A small self-supervised image encoder, trained from scratch: batches of 128.
Rows from block 2 of a small self-supervised image encoder, named by matrix and row number. Rows with one number belong to one channel. Each number is 500 + 50 x the weight over its row's rms, rounded and kept within 0 to 999. All counts start at 0. Numbers have three digits each.
After each channel's rows are labels from the 100 images, of 14976, where the channel reaches its highest value: "patch colour" is the nearest of a few named colours to the mean colour under the peak. Only what is clearly more common there than usual is listed. The data: seven-segment displays showing three digits.
# r30: branch 2 reduce pointwise conv (model.blocks.2.r3.0.weight, 68x160x1x1), inputs 0-79
# b30: branch 2 3x3 conv (model.blocks.2.b3.0.weight, 102x68x3x3, transposed, each kernel summed), outputs 0-50

r30.39:500396500500382415570500579398435500553500500450401500571500500500561500500500500500500500376581439436500500608500500500500500442500500500500428414500424500558500591500500606500500500500500500425500500558500423584500500500423500500500500500
b30.39:531499493459452552412487492526558597446462392553575572543489504506636494507491493539507462578432534463512516514526471449514539444528551464512532319568564
patch colour: brown

r30.19:500500436588500500396500500500413405602406435425500500500624555500566373500438564607564500500550500500500500500500500500500500611500500399500500500500439550500500555500500500600575500500458500434500559500500415555500438500500500500500500500
b30.19:479551518552534528510505448475511501526515500688469534411445463508549500472488584367474411500404482343528578527397488507409500450547514403485539513437466
patch colour: black

r30.17:500500500549464500447500403534500500500500560500500565500415440500500397500500500500575500500431418500500500500500500611500456361622500500500500630465593500462500500500500500500500500575500500500500500408442500500500432500500500415603415623
b30.17:482552419560461469502559489490485550546474528469461537500479515575483448500419537541470429547463436515438624543479361615616450455564444524477434488510559
patch colour: black

r30.8:500500406500550500414500500369500500417500445500500569441500409452500500565500500453427500500451500500500421445606583500500500500500451500500500500500500500558500500433500500545500391571500500500546500500446500500500405308500500433500500500
b30.8:571403504591612590507513572479523468509477532474514467577417506508500496519489445485449502470438601516555515558450425625439474518455505559520517592536409
patch colour: brown

r30.38:500500500378500500500500500500500500500587571500500500500500500382500500429577500500600500500500500452500500500500500543500500500500500438500555500500500500634500358500500500383431500500500500434500500500500620645500578500500500500500500500
b30.38:437547494490496408513485549527460507451519500493520439386521447496512530465522483418507500547587475500517484529555497623506508573422452457500429420623476
patch colour: pink; white

r30.53:500401500426442549500587585500500500500587442500500500592500500500558422641500500500422500605500500500500500397666500485590500500500500500500500401500500500500500500500500377500346500500500500500513500561567500500500500500500603500500500500
b30.53:490511642474596515505617500543480538611537448495577500511482500597529500463498453485488569582485476525544550500470404430551509582622500517482498439465569
patch colour: black

r30.46:559409500500428500500500500500608500587500500500580500500500533500500500500500500500500564425500542426500500500500552500500500500542554500500500500500500500566500500500500384500500500568500500500500500500500500434500500500500603500696500500
b30.46:537555531442516423411448493500547522467459480444470458399509406451411500498573433470500522514464439507433518526487495475492434500475434448466500468477487
patch colour: black

r30.44:619500500500551500500596431456500500500500500500500500500590500500561500500500500500500500500500500626500614546409500500597500580500500500551593500500500500500500500664500500500500500617500500500437500500500500500500500500500604500500500500
b30.44:498380435517558462503417477518515451555431474501480570405539473466617455459500446553520466503431543520500523446464500459469522459572549537519494516546483
patch colour: pink

r30.67:451500500500567350500500500500500500500500598500533500500500500549557500500500581500500500500586500632500500500411618630500500500500500500500500500676572500500500500500500569500500613570385500500500500575500500432500500398581500500437500613
b30.67:489577604584514531387427472526393522500567561531484576513479481477446569539485500619577354573501538484499527448494491474524397525512473537451481537585430
patch colour: brown

r30.40:500500500532500446500500581500500500500366500500500364602370418500500500410500407500391500500500500550590500500500500500547402415500500500500418500405500500500500448500500406580500500500500411500615500500500500500500395500500500500500500500
b30.40:554526495619542476472457424541633509557380504486518500510489493526461545467530583566493495519549474554551601574469556565550483542567458573577459474498475
patch colour: black

r30.30:500500500500500500603500500500500425500500500559425500500500500382423587500500500405500592500500500500500417399500500500385500500500500500500500565500500437500404500500500500500500556500500427322425617500568500500500500500418500500500500417
b30.30:562500495618568465449521444479475505493471540429521391500504465625472532519490516478534440480517463502414457504526593563461509599608506511480532479450448
patch colour: blue; cyan

r30.58:500500500387500604500500500500500500500500500500500500600500500500500500500410500500383500384500500500500500500500645500500699560500500500602500611397606500500500445500500500500500500619500500500500500500500605500500500388582500500500500500
b30.58:507503506488491455500638577577483510546482412510481486537486617392577473542485554541506469518445541466512425533413448473558520465474408400512501500496462
patch colour: brown; black

r30.35:500444500500500440500500500500366500596435500500629500500426438500414599500587500500500500613500451500436500500652578500461500500500500407500500416463500500500500458500500500500500500500500562408500500500500500500500500500500500500500500500
b30.35:439555510485489450422576464496503410518495508490517417440389530573512451512442536473394482513391483487492592530498463422458472543500586524523444468435384
patch colour: blue

r30.12:500500587500500575500647500500500500592500654500416500461500500500602595500452500558569563500500500500395500432500500566500500500412593410500554500500500443500500500500500568500500500551576500500500500500500500500500500500500500500500434500
b30.12:535445503435468541527478491543493443436459544458523459460457528571390516500571455365435540434442456475569508493474476527500488475539480482500505404443512
patch colour: pink

r30.31:500500500405500500428500500389437500500437405500446500400500500500500500548500500500500500500500565500500500500500500500500500625409437582500500500500500500500500500500582500500500416573500411500500500500500500500500651500596500583500500500
b30.31:548427467530497504581473612462513497518500465531496553461457509516522496484475525560455465415501546547577500383584530482457550462546530488448577549420478
patch colour: pink; white

r30.34:500500500424500596562500562423500500500500500500399561500500500553500500500500500500440500500627500500500500500565435369500500500500500592419411500580390554572609500500500425439500421587500424500500566500500445500500500604500383500500500500
b30.34:522529511471520579483513528484422579494532505537433519529473490425492445490538529516486500515463493476445565428451491425423473496456508581505533543546507
patch colour: brown

r30.33:554423500500500500500434640500500563500500419500409634500500500500500500585500500500500420566500500500500500383500569500500500500500500500500500500500359412412435424550500500500500500500500425429500500500390500500500500500500500541427500500
b30.33:432533504437522414531462493597546452611478520467481511446599430536513529518547503500604522519500493497410515411418477523449503586543569491480466466540464
patch colour: brown

r30.41:500500560500500500422500500596500500408500500500400500500500500500500651420500500500500588500500500500500500577500500500500500500552500426500500500500679500574500607500500500500598500500500500500500500500437500500566563405500500500500408500
b30.41:486468503469517517421497500468498520494490549478517413586482486454535513393448436515525470482560482506491460500500552474376480529426506618498524489456492
patch colour: brown

r30.57:500409441500500500500500500500500500500500500500500500500444500500443500500500410500500500500500500500636500500668500500500500500431390500500418500500421500500500500335446619500500500500500423633500500500398430500500500419440500500500500500
b30.57:563525552498561558519537510508543618521498500443446503576463564475577514477483436633496489433467512595436474527483480532535520491617539546605466533543585
patch colour: black

r30.13:555565525444558500391500434500500500500500592638500500500500429500500500548500500500500581447500574344500500600500500500500500500500500436500500500500570500500500500400500553500500500500500500418500500500500500500500500500561500644500430500
b30.13:457472547435543577519540541527405500453545493480453484644484472451574454470485458513531504566533473453515492453521542580422640418587544577593471513548532
patch colour: pink